Rows from block 2, named by matrix and row number. Rows with one number belong to one channel. Each number is 50 + 10 x the weight over its row's rms, rounded and kept within 0 to 99. All counts start at 0. After the name is the row's rms in percent of the matrix's.
# convs0: first width-5 conv (model.blocks.2.convs.0.weight, 96x96x5), inputs 20-39, a 5 kernel for each
# convs1: second width-5 conv (model.blocks.2.convs.1.weight, 96x96x5, transposed), outputs 20-39, a 5 kernel for each
convs0.3 111:54 37 48 60 56 59 53 48 53 56 63 51 44 64 55 53 43 38 46 47 52 44 49 50 52 54 50 49 53 61 65 35 51 39 59 47 46 51 55 51 47 79 17 40 46 54 12 80 15 45 41 52 44 53 45 47 60 43 66 51 43 43 60 42 51 50 40 54 33 49 48 45 41 55 46 44 42 51 53 45 55 46 46 61 50 59 46 49 50 50 47 51 42 68 50 45 52 42 41 48
convs1.3 132:48 61 37 46 58 49 49 53 60 50 65 36 59 66 48 50 46 59 42 50 42 37 46 56 40 59 70 67 50 48 41 49 44 59 54 52 50 52 47 53 70 52 46 51 31 41 54 65 70 67 49 49 46 60 52 58 51 47 35 62 42 45 34 41 50 55 52 51 55 46 58 47 61 59 56 46 56 46 40 54 40 51 58 56 48 73 80 69 41 37 51 51 51 58 42 46 50 50 58 62
convs0.4 098:35 46 49 48 38 37 41 50 53 54 54 45 54 58 46 42 45 61 70 59 47 40 50 41 65 42 47 51 56 47 54 52 54 50 51 65 60 51 41 33 37 38 40 33 41 62 34 63 33 44 59 40 55 58 46 68 49 53 47 47 41 34 41 45 49 59 51 41 23 31 59 52 49 46 36 69 63 64 50 48 66 35 29 50 56 50 59 55 52 47 40 43 46 55 43 36 43 45 60 54
convs1.4 100:56 48 49 53 57 40 53 65 59 37 40 41 44 39 43 40 26 50 68 72 49 49 37 42 45 45 48 61 73 76 59 50 47 56 48 44 59 56 47 48 59 43 36 46 43 44 41 53 53 51 40 54 64 46 52 51 45 48 48 56 67 69 55 34 42 30 39 50 62 61 52 29 40 49 60 53 51 54 46 41 51 59 58 47 46 81 60 52 53 62 57 54 62 49 55 60 40 36 32 40
convs0.5 101:54 52 52 56 57 60 64 53 51 52 40 50 42 54 48 57 70 53 44 45 68 63 60 52 45 58 54 53 52 51 36 40 33 31 46 62 57 63 59 59 39 67 40 55 45 45 47 40 39 44 73 43 49 50 39 59 43 39 33 38 26 33 57 74 63 26 36 45 55 70 56 53 52 53 40 44 34 35 41 46 54 61 62 31 52 51 53 56 61 74 52 56 55 44 41 66 60 46 40 44
convs1.5 100:59 48 53 42 60 59 68 37 50 43 61 52 57 43 39 32 42 41 52 46 55 55 53 61 51 54 60 53 51 44 43 67 53 27 42 57 43 39 42 35 55 52 50 48 35 43 65 46 38 54 58 62 54 52 51 68 58 47 48 67 49 55 65 55 55 49 44 59 60 61 58 57 61 57 59 59 51 44 51 56 43 43 73 78 52 53 63 58 59 58 60 58 60 61 59 31 40 38 55 68
convs0.6 108:56 52 59 45 47 43 41 39 38 35 56 52 53 54 47 50 56 49 53 53 50 59 63 55 60 62 48 56 52 44 58 41 58 48 54 47 53 59 58 58 40 45 38 52 30 25 31 36 16 77 47 55 49 38 38 44 56 61 56 42 45 48 56 43 49 61 64 51 52 50 60 44 58 54 52 53 55 56 44 40 39 43 50 69 66 53 54 60 47 54 53 55 60 43 38 51 44 47 46 50
convs1.6 111:53 48 31 50 34 43 35 55 52 54 52 55 61 65 41 46 33 58 70 50 56 54 56 51 43 53 49 33 54 51 53 74 37 51 52 51 62 62 52 44 43 55 32 46 39 77 71 68 37 63 43 46 55 39 56 30 25 51 45 58 52 35 62 48 50 50 48 64 56 36 47 37 50 48 65 53 48 54 53 36 60 52 51 57 43 49 50 42 68 54 30 46 35 59 52 49 52 45 72 53
convs0.7 103:51 61 41 40 59 44 48 50 51 46 45 46 38 47 56 49 46 44 47 45 28 25 25 34 52 41 47 33 31 30 36 57 54 60 55 50 52 31 36 50 41 35 57 60 44 37 30 59 50 70 44 26 55 73 64 33 39 45 57 57 55 58 58 62 54 49 41 38 41 50 37 48 51 54 58 38 36 44 38 43 47 61 43 29 44 45 46 48 49 57 31 39 54 62 42 49 60 56 69 57
convs1.7 095:45 40 48 61 53 37 44 42 41 44 38 53 58 46 45 41 37 46 57 57 40 54 47 43 40 57 51 54 57 45 49 70 51 45 55 65 67 47 46 57 44 44 41 58 58 40 55 30 41 43 46 54 53 68 58 42 50 41 59 68 56 58 46 47 58 44 58 38 33 48 46 39 50 53 42 23 36 40 46 46 57 28 34 51 62 44 39 41 48 44 44 54 58 44 64 53 62 62 62 58
convs0.8 094:53 45 54 42 42 53 54 54 57 57 64 59 68 51 49 31 28 32 33 42 38 45 37 41 48 64 71 64 57 53 46 41 41 45 45 41 48 53 54 54 49 50 50 53 46 46 46 68 49 49 43 38 35 36 43 40 34 36 44 50 36 49 61 57 56 57 52 44 44 51 40 66 70 65 57 64 63 58 47 39 19 22 25 38 46 50 48 49 45 43 47 61 50 43 43 42 45 49 47 44
convs1.8 095:41 39 37 40 50 49 50 60 60 60 28 36 49 62 59 43 44 58 56 50 50 56 61 50 47 51 46 48 42 58 68 66 62 56 61 67 64 68 51 38 40 43 43 38 27 41 42 40 44 46 48 43 46 54 50 44 43 48 53 55 65 58 59 59 55 37 44 54 58 49 44 64 63 61 60 50 47 45 39 34 76 74 61 48 43 52 53 56 61 60 61 60 56 48 52 44 50 43 34 27
convs0.9 099:58 51 58 36 33 66 56 55 60 63 61 48 55 55 43 35 31 32 50 44 52 67 56 54 41 55 48 46 43 42 53 40 58 35 50 53 49 51 51 51 53 67 49 61 38 52 54 28 54 44 31 39 39 52 56 39 49 56 57 49 40 40 40 45 49 52 56 47 48 41 51 44 54 55 59 51 56 54 48 49 58 47 32 53 49 53 46 47 47 39 44 41 67 55 47 46 44 48 45 47
convs1.9 081:47 51 64 41 52 44 56 52 61 59 21 43 56 58 59 26 40 37 52 60 32 52 45 46 49 56 55 60 52 47 50 37 60 68 56 57 69 52 47 40 65 55 40 38 40 36 57 50 78 52 36 57 49 53 73 39 51 55 50 51 45 39 40 38 46 30 48 46 57 41 50 43 43 50 51 35 47 47 58 39 49 59 67 43 51 58 53 53 37 37 47 59 39 46 28 42 43 50 46 46
convs0.10 101:38 52 78 59 50 55 44 42 48 54 55 40 47 45 41 52 51 36 41 57 38 44 55 56 64 44 39 59 53 57 64 49 57 55 55 44 47 52 55 60 51 61 32 55 53 50 33 59 55 57 41 54 53 58 54 47 56 51 49 45 38 44 54 56 54 41 43 50 51 55 61 55 47 42 55 35 36 47 57 63 49 56 74 51 43 42 49 56 53 60 49 47 27 39 55 39 45 65 55 54
convs1.10 107:49 52 64 57 55 61 52 42 56 51 55 53 59 47 37 55 54 65 59 47 40 53 57 49 41 47 52 46 54 56 60 59 31 40 52 51 64 52 45 51 20 52 33 39 39 60 60 44 51 53 56 55 58 55 67 35 47 43 60 54 45 54 59 59 73 53 56 63 35 25 51 27 47 50 60 25 47 53 58 51 54 35 59 46 62 55 45 58 58 47 42 34 42 56 58 63 47 45 63 61
convs0.11 100:41 37 38 28 29 54 53 48 43 40 56 63 60 62 53 42 59 48 32 16 49 58 56 46 49 40 45 48 49 46 56 56 55 60 61 39 36 42 46 51 36 48 55 59 56 62 81 83 63 45 44 55 55 45 43 32 42 45 36 39 53 62 58 48 52 48 48 52 51 58 56 56 37 41 50 32 47 56 49 47 51 43 44 34 36 35 39 40 40 47 31 40 28 34 35 49 57 60 61 58
convs1.11 091:46 55 71 70 67 46 49 50 53 53 40 47 47 54 51 40 41 58 63 49 48 59 55 63 48 61 54 48 49 54 53 40 50 48 52 50 39 48 45 39 48 53 51 58 53 56 57 47 44 47 52 64 51 50 54 44 47 56 52 50 45 47 39 38 42 34 33 37 37 36 53 52 48 51 62 47 49 46 49 60 49 55 48 48 54 62 46 47 47 58 56 39 35 44 46 53 50 48 55 56
convs0.12 096:30 33 50 49 39 45 47 53 56 62 38 31 38 33 48 54 52 52 52 59 33 60 58 64 50 41 49 59 50 36 51 44 51 47 48 31 44 54 52 50 47 63 56 52 38 52 58 53 55 75 40 43 38 42 60 60 77 69 60 63 31 39 51 35 43 51 52 47 49 35 49 41 42 42 53 56 53 43 41 54 22 43 43 47 35 60 60 56 46 40 42 49 34 28 39 53 53 59 63 60
convs1.12 087:55 41 57 56 45 55 38 42 52 40 55 45 45 45 55 48 54 70 79 65 47 60 50 48 55 29 39 28 41 28 64 48 53 44 45 66 59 55 53 55 34 43 22 22 29 43 54 51 50 46 51 46 35 46 35 50 57 51 45 47 34 37 49 39 42 66 58 51 56 52 47 31 32 28 44 57 55 61 54 56 67 63 68 62 55 54 41 44 53 50 49 38 56 65 57 46 33 41 56 47
convs0.13 098:43 45 48 60 54 60 52 40 38 32 36 31 38 52 52 70 67 46 35 27 56 46 50 48 55 46 41 43 38 35 60 58 35 45 47 48 42 39 42 43 87 69 56 54 62 60 53 43 45 48 61 49 38 43 43 65 57 51 47 51 32 39 56 71 65 48 40 43 46 51 38 25 43 51 61 52 40 26 34 38 60 47 27 35 47 48 43 48 50 48 62 51 43 48 58 65 59 52 36 40
convs1.13 098:42 50 55 54 48 60 53 37 48 31 47 47 44 35 26 55 56 47 39 38 60 67 53 54 58 63 61 63 61 61 60 60 49 45 41 47 49 54 54 55 97 75 57 41 45 41 51 47 44 48 46 47 42 49 44 65 62 67 60 56 75 63 57 45 45 56 54 55 47 49 51 47 47 36 37 67 59 53 54 49 43 37 49 55 45 60 49 49 57 46 52 48 49 45 47 43 65 55 61 74
convs0.14 102:49 38 52 44 45 70 62 54 47 42 42 48 53 59 59 71 64 47 53 55 58 51 49 52 59 48 45 46 50 41 66 53 62 55 54 45 46 43 44 44 55 72 56 63 59 81 84 53 40 67 68 71 48 39 49 63 48 37 44 54 65 52 47 46 43 74 73 58 47 45 56 52 59 75 67 54 46 49 56 60 79 59 54 58 40 67 57 52 46 41 61 47 48 62 61 63 55 53 46 46
convs1.14 101:31 33 40 42 51 63 54 55 43 39 33 57 38 44 38 55 56 56 54 65 47 40 39 36 36 50 55 43 36 44 58 45 48 51 45 57 52 52 46 50 44 29 40 39 42 37 32 36 50 36 52 50 32 41 55 46 45 49 31 34 44 44 37 43 39 60 63 67 57 48 48 39 47 53 55 58 51 49 42 62 24 34 47 63 62 57 50 63 56 36 38 41 52 63 58 44 34 41 53 66
convs0.15 101:70 68 71 54 46 54 51 51 45 48 69 73 62 42 45 55 58 59 46 43 52 50 45 36 29 40 32 34 35 46 58 50 52 36 37 39 35 46 57 69 37 50 49 46 45 61 44 52 48 50 65 59 52 36 29 45 56 59 49 43 49 44 57 61 49 37 54 68 70 73 40 61 64 65 60 45 48 53 46 37 49 41 43 46 58 63 59 53 45 41 18 37 43 37 37 52 45 36 32 37
convs1.15 094:40 47 53 50 52 47 47 56 58 58 36 46 54 65 63 59 46 44 31 32 28 20 35 46 44 49 56 58 58 61 46 54 51 53 46 43 40 45 53 43 48 43 41 57 61 50 44 51 52 53 59 52 51 28 29 64 71 63 56 46 58 50 67 63 49 55 55 54 56 35 57 43 43 47 52 59 47 39 33 40 45 51 56 39 41 42 51 56 33 36 36 38 37 47 57 49 41 43 36 48
convs0.16 104:65 52 47 51 35 48 51 48 53 62 43 61 66 76 52 49 44 52 54 53 44 43 47 40 37 53 39 38 55 54 48 57 33 55 60 50 47 46 57 58 31 49 57 61 63 39 51 52 48 48 38 27 39 51 62 54 47 52 45 45 50 51 50 34 38 45 53 60 65 61 55 51 45 50 52 36 38 42 44 47 54 62 30 39 47 41 45 48 58 54 58 50 42 43 42 32 37 41 53 64
convs1.16 103:39 34 57 55 66 50 39 47 58 58 56 51 56 53 43 54 49 50 43 38 47 50 47 65 62 50 39 47 56 34 21 41 51 18 45 53 46 45 37 43 54 43 44 59 51 48 53 50 40 29 39 65 43 56 54 41 43 51 52 65 40 59 65 59 62 62 44 59 43 37 44 54 62 47 44 36 47 56 57 58 66 40 34 56 43 39 44 35 53 54 52 52 45 41 32 71 53 42 55 50
convs0.17 089:56 64 61 62 65 56 62 64 60 60 49 45 50 47 47 40 52 62 55 48 43 48 54 51 48 49 40 47 40 38 68 55 62 51 59 69 61 61 62 65 60 63 48 41 41 37 40 57 64 70 36 42 58 71 63 46 46 49 46 41 46 46 41 49 56 56 46 47 43 41 40 40 38 37 40 48 42 43 44 45 46 41 50 48 64 70 62 62 54 45 45 45 54 49 53 63 58 57 55 43
convs1.17 089:39 40 42 34 34 50 47 37 39 50 47 48 49 41 29 49 45 43 59 66 49 50 42 50 51 43 46 39 37 39 64 58 54 52 38 47 54 54 55 48 46 56 44 53 48 44 66 71 63 59 39 39 36 53 52 66 53 31 19 32 43 40 31 35 26 43 54 58 56 50 50 36 35 50 55 34 42 46 51 55 53 60 60 60 55 48 53 49 46 38 24 28 29 22 20 38 43 48 49 47
convs0.18 095:55 50 48 55 52 36 38 46 47 54 48 47 48 48 54 38 40 33 37 42 74 62 63 55 60 50 45 49 52 62 31 40 38 52 68 44 46 49 54 57 40 48 52 51 33 33 49 53 49 61 37 44 56 51 44 47 47 47 51 56 38 53 61 67 68 56 51 51 54 63 45 50 53 54 58 49 46 40 47 65 32 41 38 51 56 41 44 54 54 58 27 39 56 56 51 47 41 42 39 51
convs1.18 097:59 47 56 69 70 66 64 55 53 57 53 60 62 68 57 58 50 58 54 51 53 52 57 45 39 72 56 43 49 48 39 49 43 66 61 46 53 61 64 61 55 53 49 52 62 51 51 41 35 49 48 58 50 45 46 38 52 50 61 64 52 48 42 40 51 55 47 48 46 67 41 39 48 44 47 53 47 41 47 51 61 54 51 53 57 40 43 47 43 66 62 72 63 41 49 35 41 42 33 51
convs0.19 099:64 56 63 58 57 42 43 44 57 59 37 46 46 57 63 50 57 60 67 65 31 38 46 54 58 49 46 44 51 47 44 43 51 54 47 65 63 59 50 31 27 40 42 61 65 46 40 43 51 52 37 56 48 67 82 42 56 56 65 67 41 47 43 54 48 49 48 43 42 44 40 42 46 42 39 33 33 43 64 66 63 38 54 52 53 52 52 58 58 54 67 71 63 49 39 46 46 47 63 64
convs1.19 099:48 41 35 27 42 53 59 56 47 50 63 62 59 51 51 63 57 76 53 52 64 55 41 49 46 54 61 51 49 50 41 39 28 48 55 31 41 61 56 60 48 57 49 52 49 54 73 55 54 41 36 58 66 51 57 35 55 55 60 49 52 61 69 64 68 51 41 59 50 46 56 47 37 62 65 48 47 46 59 68 21 46 54 44 42 67 50 61 54 50 40 45 51 57 37 45 44 53 52 42
convs0.20 106:46 43 49 57 62 41 53 61 54 47 59 62 48 45 42 46 60 50 44 55 49 39 40 51 64 40 62 64 52 45 39 45 53 38 34 41 45 46 53 45 40 53 58 31 55 69 51 25 57 39 63 68 37 54 64 54 36 42 59 59 54 43 38 56 60 60 56 65 66 59 32 48 55 60 57 59 57 47 54 56 32 05 49 88 25 56 53 65 56 46 52 48 50 58 50 49 52 54 45 39
convs1.20 118:58 50 61 52 44 65 53 54 55 59 49 51 71 40 36 61 41 35 37 47 47 39 59 47 30 59 61 36 32 64 61 33 32 56 54 57 45 54 40 50 42 47 57 43 57 74 62 50 42 53 42 65 55 63 51 46 45 65 57 45 65 53 35 56 57 57 55 54 65 52 46 45 64 66 44 48 51 52 57 39 49 69 82 30 43 64 64 26 43 70 46 55 29 38 58 46 66 58 44 65
convs0.21 093:50 68 64 60 48 53 50 53 51 48 39 43 48 57 65 65 56 51 46 42 78 64 62 61 58 52 47 45 53 47 49 53 52 56 47 53 57 56 61 64 51 62 54 51 59 39 34 55 84 68 43 37 53 69 70 56 48 59 52 49 52 47 66 64 59 43 45 49 58 53 44 47 51 55 64 55 44 54 55 52 59 65 74 63 44 54 57 63 52 46 63 57 50 45 49 31 37 52 45 32
convs1.21 094:50 38 44 43 65 46 42 44 47 39 50 52 42 42 48 45 50 52 61 44 37 38 47 44 31 41 48 29 39 44 52 55 58 58 58 70 65 45 38 44 77 65 62 39 46 56 58 51 45 42 41 50 55 53 66 62 49 53 48 38 57 47 38 41 36 69 70 65 49 40 46 48 54 53 48 47 54 53 52 44 58 57 54 39 37 70 56 48 46 48 53 60 59 55 71 34 42 46 46 35
convs0.22 093:41 61 46 49 62 52 50 52 52 51 45 46 55 38 40 47 50 51 44 38 58 45 52 58 44 50 45 48 49 54 56 58 63 46 43 62 60 54 52 51 71 45 42 38 28 32 22 50 52 40 68 54 45 45 32 44 28 45 50 48 44 48 49 59 55 49 46 59 34 49 53 46 56 67 67 56 58 47 36 30 39 47 33 39 55 46 48 55 54 57 47 43 51 51 37 69 53 61 53 42
convs1.22 111:59 37 50 54 46 54 55 50 40 42 64 60 53 59 41 61 45 45 25 39 56 51 61 51 58 38 41 43 63 56 65 58 35 57 63 58 61 60 54 49 58 53 50 36 44 55 54 54 32 50 47 55 66 38 51 44 42 47 63 55 44 43 51 55 35 67 54 52 60 44 55 53 42 48 54 48 43 40 44 48 65 52 53 52 50 47 51 33 51 62 58 48 37 48 60 58 62 46 58 53
convs0.23 106:70 51 54 55 55 54 53 57 56 55 42 50 58 59 45 56 48 46 44 52 75 64 54 39 31 42 41 45 51 48 52 39 44 59 73 53 68 81 73 59 58 69 48 41 32 59 49 70 60 48 37 37 54 58 61 58 58 46 46 44 36 42 48 44 53 51 54 51 46 53 57 46 43 47 48 50 54 55 47 39 40 60 53 35 35 43 46 42 40 45 73 67 50 47 46 47 38 47 56 60
convs1.23 112:36 50 57 49 43 63 52 60 57 52 45 54 38 51 43 42 45 46 47 53 48 52 45 47 50 41 60 65 60 61 39 52 66 51 49 42 53 57 69 50 55 60 54 41 38 32 39 54 55 47 27 40 43 38 44 71 60 60 46 52 51 52 54 58 51 52 49 57 58 46 44 42 44 44 48 49 50 57 50 53 45 39 54 75 61 33 54 68 54 39 34 48 59 56 48 59 54 48 51 52
convs0.24 105:51 43 50 60 64 50 44 44 43 50 49 49 62 56 50 45 46 46 53 49 47 51 47 47 43 47 40 47 42 56 42 50 48 49 49 41 35 40 48 62 49 36 61 42 46 54 48 47 70 80 46 57 65 51 37 45 44 57 58 63 66 55 61 65 54 33 30 33 50 62 41 40 47 48 50 47 62 72 75 60 50 69 51 65 60 36 36 35 48 48 38 26 44 48 59 51 51 77 73 73
convs1.24 098:41 42 45 53 31 53 48 41 48 51 46 59 68 64 76 53 44 52 55 58 53 47 46 45 51 58 57 40 53 58 49 45 53 59 59 38 48 54 44 60 37 41 63 58 73 53 37 36 41 36 50 44 39 52 46 35 47 54 65 57 29 34 39 40 46 60 59 40 42 44 41 43 45 48 59 52 60 64 53 52 34 29 18 23 56 57 56 55 54 59 43 44 54 42 42 39 51 49 58 55
convs0.25 106:41 46 44 45 50 51 58 58 52 50 50 47 47 41 52 41 46 49 62 75 38 34 43 49 55 48 46 44 51 56 49 53 56 39 43 62 65 61 47 45 43 54 45 54 58 61 54 54 48 38 47 49 53 62 63 33 36 47 57 53 45 39 41 41 48 61 58 56 52 50 56 48 49 52 57 34 34 45 58 60 51 56 54 37 54 52 57 54 53 63 52 58 54 54 62 37 47 60 66 68
convs1.25 107:37 36 50 43 41 69 60 61 56 67 45 43 36 51 58 38 38 60 56 55 72 73 57 53 52 50 45 52 56 47 51 68 46 52 66 57 39 36 46 50 51 45 54 54 53 66 59 59 60 58 51 48 61 61 51 40 43 48 64 65 55 43 50 48 63 44 36 43 40 55 63 70 53 29 32 53 44 46 49 49 38 39 57 71 67 69 47 55 45 43 47 40 39 40 31 53 44 58 50 29
convs0.26 100:48 47 43 52 40 59 56 59 61 57 64 51 51 57 53 32 36 38 57 55 62 66 62 49 44 59 54 50 48 44 52 60 57 53 45 70 52 42 41 43 43 43 36 55 70 48 33 45 55 39 55 52 45 66 48 66 50 46 44 43 43 47 43 48 56 56 60 48 47 54 57 44 45 53 60 56 44 48 65 66 48 57 64 43 31 71 64 57 41 41 62 43 48 57 56 57 52 57 54 54
convs1.26 102:47 60 60 35 62 43 34 58 57 59 58 46 37 53 51 33 47 55 71 60 39 35 50 54 65 54 62 63 55 60 38 70 53 52 55 58 63 49 54 59 49 48 46 45 48 47 62 78 52 56 21 29 53 43 46 69 51 51 60 44 48 42 39 55 42 41 59 72 60 53 52 58 55 51 52 41 54 56 51 54 48 59 55 63 55 67 68 54 45 45 56 56 44 53 54 44 42 52 42 51
convs0.27 095:41 45 41 44 49 52 46 43 40 41 58 47 42 42 33 55 55 57 43 57 59 52 65 66 54 53 45 46 50 56 54 46 59 46 38 59 56 56 47 39 60 48 47 31 74 64 28 61 39 23 52 33 27 52 54 59 48 53 54 50 67 47 51 53 59 44 47 59 59 47 63 52 42 52 59 63 61 54 53 45 43 39 41 43 42 44 48 46 45 45 74 53 45 61 65 52 57 58 57 52
convs1.27 090:58 37 50 56 61 65 43 38 45 41 54 45 37 38 31 64 53 68 43 43 48 59 47 48 48 53 45 56 41 31 87 57 36 54 48 49 61 57 61 62 55 60 61 44 42 56 53 45 48 52 38 37 52 42 36 40 36 55 63 69 57 53 61 59 39 42 42 40 47 58 49 50 53 40 46 48 38 40 45 51 57 49 50 61 54 51 53 45 59 43 47 48 29 45 35 67 54 48 59 56
convs0.28 097:39 40 51 59 51 49 52 53 59 62 51 35 46 47 47 69 58 55 48 44 56 63 71 59 42 54 44 41 53 63 49 47 65 55 55 36 50 53 53 52 42 52 39 58 31 57 57 64 41 58 67 48 48 37 27 57 56 59 50 35 56 58 59 45 46 33 38 38 42 53 48 42 42 40 48 47 46 45 39 46 70 87 61 23 39 53 56 54 43 38 29 36 50 52 47 58 57 56 53 60
convs1.28 098:40 38 52 56 71 53 49 51 53 64 52 55 59 66 57 43 64 70 61 48 61 64 48 42 48 64 63 50 43 39 31 63 64 56 54 58 68 58 54 52 45 49 49 66 56 49 59 46 43 48 66 55 50 53 31 52 55 42 41 52 52 51 44 42 53 43 43 37 49 56 37 48 51 48 61 57 60 58 47 60 37 37 55 60 57 61 42 50 45 52 37 37 45 47 33 55 43 33 45 52
convs0.29 101:49 42 50 65 71 37 38 47 58 70 70 73 58 50 36 57 57 62 52 53 49 39 42 40 46 35 41 47 47 53 43 50 62 55 59 38 48 50 52 51 68 47 40 58 65 54 52 55 39 75 27 40 54 47 65 47 32 33 45 51 52 48 54 52 48 48 42 38 45 70 29 39 50 52 54 58 50 47 39 38 45 50 49 54 88 47 53 52 54 64 62 54 49 57 56 35 42 43 50 54
convs1.29 089:46 39 49 45 37 38 42 42 55 59 24 36 47 61 52 66 67 73 50 46 59 54 52 38 40 49 50 55 48 47 55 55 47 48 58 52 41 44 47 54 54 44 56 63 82 60 58 43 44 44 58 44 52 45 43 40 47 64 55 57 49 34 55 70 76 48 43 32 44 41 48 54 54 51 48 45 40 38 44 46 52 45 41 34 24 52 53 55 55 38 54 45 46 46 46 58 57 35 39 42
convs0.30 092:44 42 44 47 54 66 62 58 55 55 42 47 42 50 61 42 45 57 61 54 46 51 63 58 50 50 49 51 49 44 44 41 36 33 40 65 58 48 41 41 45 50 47 44 58 40 44 35 57 50 55 50 37 37 42 50 58 55 56 56 40 44 52 59 55 37 35 32 23 25 55 52 48 44 39 60 55 50 44 37 15 32 59 69 53 54 50 48 48 47 50 45 36 44 65 68 57 55 60 52
convs1.30 099:52 49 39 46 50 40 46 56 56 50 71 66 66 62 53 37 34 48 52 55 64 56 60 61 60 50 43 38 42 43 56 53 31 47 54 46 40 47 62 50 50 58 50 54 61 47 40 44 54 64 52 45 50 62 64 53 58 57 57 45 36 40 35 39 39 50 54 48 51 56 49 49 43 51 57 39 39 30 29 31 47 38 51 46 35 59 59 63 61 55 37 39 40 40 43 42 44 46 53 53
convs0.31 101:48 44 42 41 42 36 38 46 41 45 63 58 49 50 67 51 59 55 39 42 40 47 57 60 50 54 62 69 56 51 46 56 54 35 39 26 35 47 53 45 54 59 64 34 63 54 51 43 59 30 74 50 37 45 55 60 56 54 39 33 67 62 49 59 52 52 56 44 41 39 43 56 55 55 66 79 61 40 44 54 55 36 53 49 33 55 54 47 46 43 48 50 65 56 43 61 54 59 46 38
convs1.31 101:43 27 43 48 51 37 37 40 57 56 46 41 56 29 36 55 53 42 39 55 61 41 51 49 59 53 45 44 42 56 61 50 53 55 42 57 57 65 74 52 63 57 64 64 55 66 38 56 54 56 58 56 58 40 28 63 69 54 54 58 55 65 44 45 41 39 42 33 48 54 38 31 39 46 47 70 65 55 57 40 42 51 67 49 63 45 59 41 52 66 65 64 36 43 41 52 57 53 40 54
convs0.32 097:73 63 34 34 50 43 53 60 58 61 47 46 45 45 55 46 39 38 62 67 55 57 50 46 48 52 57 59 55 58 47 54 40 43 54 64 61 36 31 35 58 25 34 43 56 33 59 42 51 59 40 46 47 54 66 42 43 43 48 57 40 39 34 50 56 50 49 42 38 47 46 64 57 38 44 44 53 57 65 63 60 53 49 36 27 69 62 48 43 51 50 51 43 54 48 60 54 58 57 49
convs1.32 112:43 54 45 67 43 34 31 51 61 57 54 45 53 41 46 43 26 43 51 67 41 39 65 57 49 44 40 41 58 57 39 39 49 46 48 46 41 41 49 51 44 60 53 50 51 40 50 53 55 56 42 58 58 57 59 42 49 37 60 45 48 58 41 47 66 50 57 43 52 64 47 46 48 49 49 36 38 45 47 47 58 50 46 45 55 62 43 36 44 71 68 66 47 40 48 57 59 52 35 36
convs0.33 094:58 64 70 55 53 48 48 44 50 57 52 47 54 53 45 57 48 47 61 55 25 31 35 34 41 49 46 54 46 32 39 39 35 45 45 39 46 49 53 54 37 35 49 47 35 45 44 35 50 39 31 44 38 38 36 59 48 43 40 46 41 54 51 56 55 56 57 48 45 49 42 50 70 74 63 35 31 25 32 31 31 41 39 58 51 51 49 52 55 51 30 32 56 55 50 59 57 59 59 46
convs1.33 090:40 52 50 61 60 53 50 58 57 53 51 54 46 43 45 72 78 66 63 66 51 56 38 28 38 27 32 24 33 47 42 49 52 42 38 51 59 56 55 57 37 50 40 39 47 56 56 38 43 50 57 60 53 48 37 62 59 54 72 63 59 59 62 62 55 39 43 50 50 54 48 37 45 58 47 61 63 66 67 70 61 67 56 49 58 51 49 50 60 59 74 66 49 55 53 29 34 31 38 49
convs0.34 106:51 45 43 49 45 38 52 61 58 58 49 54 57 53 56 58 44 44 50 45 41 46 44 60 69 58 64 62 59 51 55 51 57 53 47 58 57 58 54 46 57 47 50 70 80 46 43 59 52 58 38 34 51 67 60 43 53 58 50 43 47 56 54 49 48 28 37 59 67 63 51 59 63 59 53 50 56 56 48 44 39 45 55 51 61 33 44 53 49 48 51 45 47 41 43 45 55 61 63 56
convs1.34 107:55 36 39 51 56 47 49 46 38 56 44 46 39 40 49 54 57 51 56 68 52 48 54 42 42 45 60 68 62 47 40 42 42 52 53 49 61 56 50 48 64 61 77 68 59 54 60 53 51 51 46 41 46 43 56 54 36 31 43 65 50 46 47 50 81 60 49 53 45 45 39 43 56 53 59 51 56 47 62 62 34 55 60 49 26 54 51 50 44 55 53 60 51 49 49 35 40 53 60 35
convs0.35 111:60 60 56 51 59 55 47 47 59 55 54 51 51 49 45 56 69 62 54 45 42 61 45 50 52 56 47 52 55 52 56 51 44 55 51 41 44 44 53 62 41 57 50 62 36 44 52 64 65 48 45 71 52 28 44 46 68 30 38 46 55 65 52 35 55 64 61 59 48 45 57 43 49 47 53 72 75 52 39 48 45 51 22 52 54 56 48 50 55 58 52 65 42 40 48 55 57 53 60 47
convs1.35 125:50 43 38 45 51 42 54 57 55 46 43 56 47 46 50 57 75 56 56 36 52 42 43 36 48 53 41 54 62 79 42 47 65 64 62 50 56 36 46 52 62 49 45 46 53 53 48 31 42 52 61 43 42 41 45 51 52 64 61 51 48 32 48 61 61 38 50 43 54 63 55 57 62 57 55 46 48 52 39 33 65 68 35 42 40 65 41 62 71 51 39 38 42 43 43 53 45 42 55 67
convs0.36 097:36 55 54 46 61 44 49 49 50 45 71 72 67 62 58 45 49 44 48 48 29 49 53 57 54 56 48 44 38 30 45 57 44 41 40 46 51 60 60 60 49 54 59 65 66 60 67 41 31 41 62 59 47 51 56 48 50 51 50 53 64 63 51 51 53 37 49 62 57 57 53 50 61 56 46 53 52 50 47 59 65 54 54 60 61 43 45 51 53 48 32 36 45 47 39 53 52 43 45 45
convs1.36 088:47 64 52 57 64 53 53 52 51 47 35 53 38 51 44 42 41 39 34 29 77 78 79 76 66 49 60 71 68 30 36 45 57 62 58 61 56 54 50 51 52 54 54 56 55 57 62 72 64 55 50 50 48 38 50 58 64 50 52 63 48 48 41 37 40 34 25 37 46 58 45 53 49 55 53 60 51 41 51 63 45 47 41 42 50 56 63 50 51 50 71 68 67 66 60 54 48 32 49 62
convs0.37 102:55 57 55 50 36 49 49 47 50 54 52 40 48 42 53 63 53 46 41 47 67 70 54 36 34 50 51 47 60 52 45 50 44 66 58 38 38 44 60 63 53 47 62 52 66 62 38 58 51 39 62 46 45 41 60 60 54 50 45 47 54 54 66 55 44 39 43 60 59 51 48 43 50 58 66 49 42 42 51 64 51 52 42 38 43 36 44 41 41 37 50 60 37 43 47 48 48 41 50 46
convs1.37 092:58 55 44 53 57 44 46 60 55 27 48 40 50 48 56 62 53 49 44 42 46 63 58 68 66 55 62 51 49 45 42 62 61 45 52 57 48 49 44 35 73 59 68 54 50 48 49 53 58 43 53 48 42 56 40 52 76 64 39 33 48 33 43 47 48 59 45 46 45 56 44 46 47 46 57 51 63 50 41 41 40 44 45 63 55 40 42 32 44 54 61 45 57 53 52 40 49 50 45 46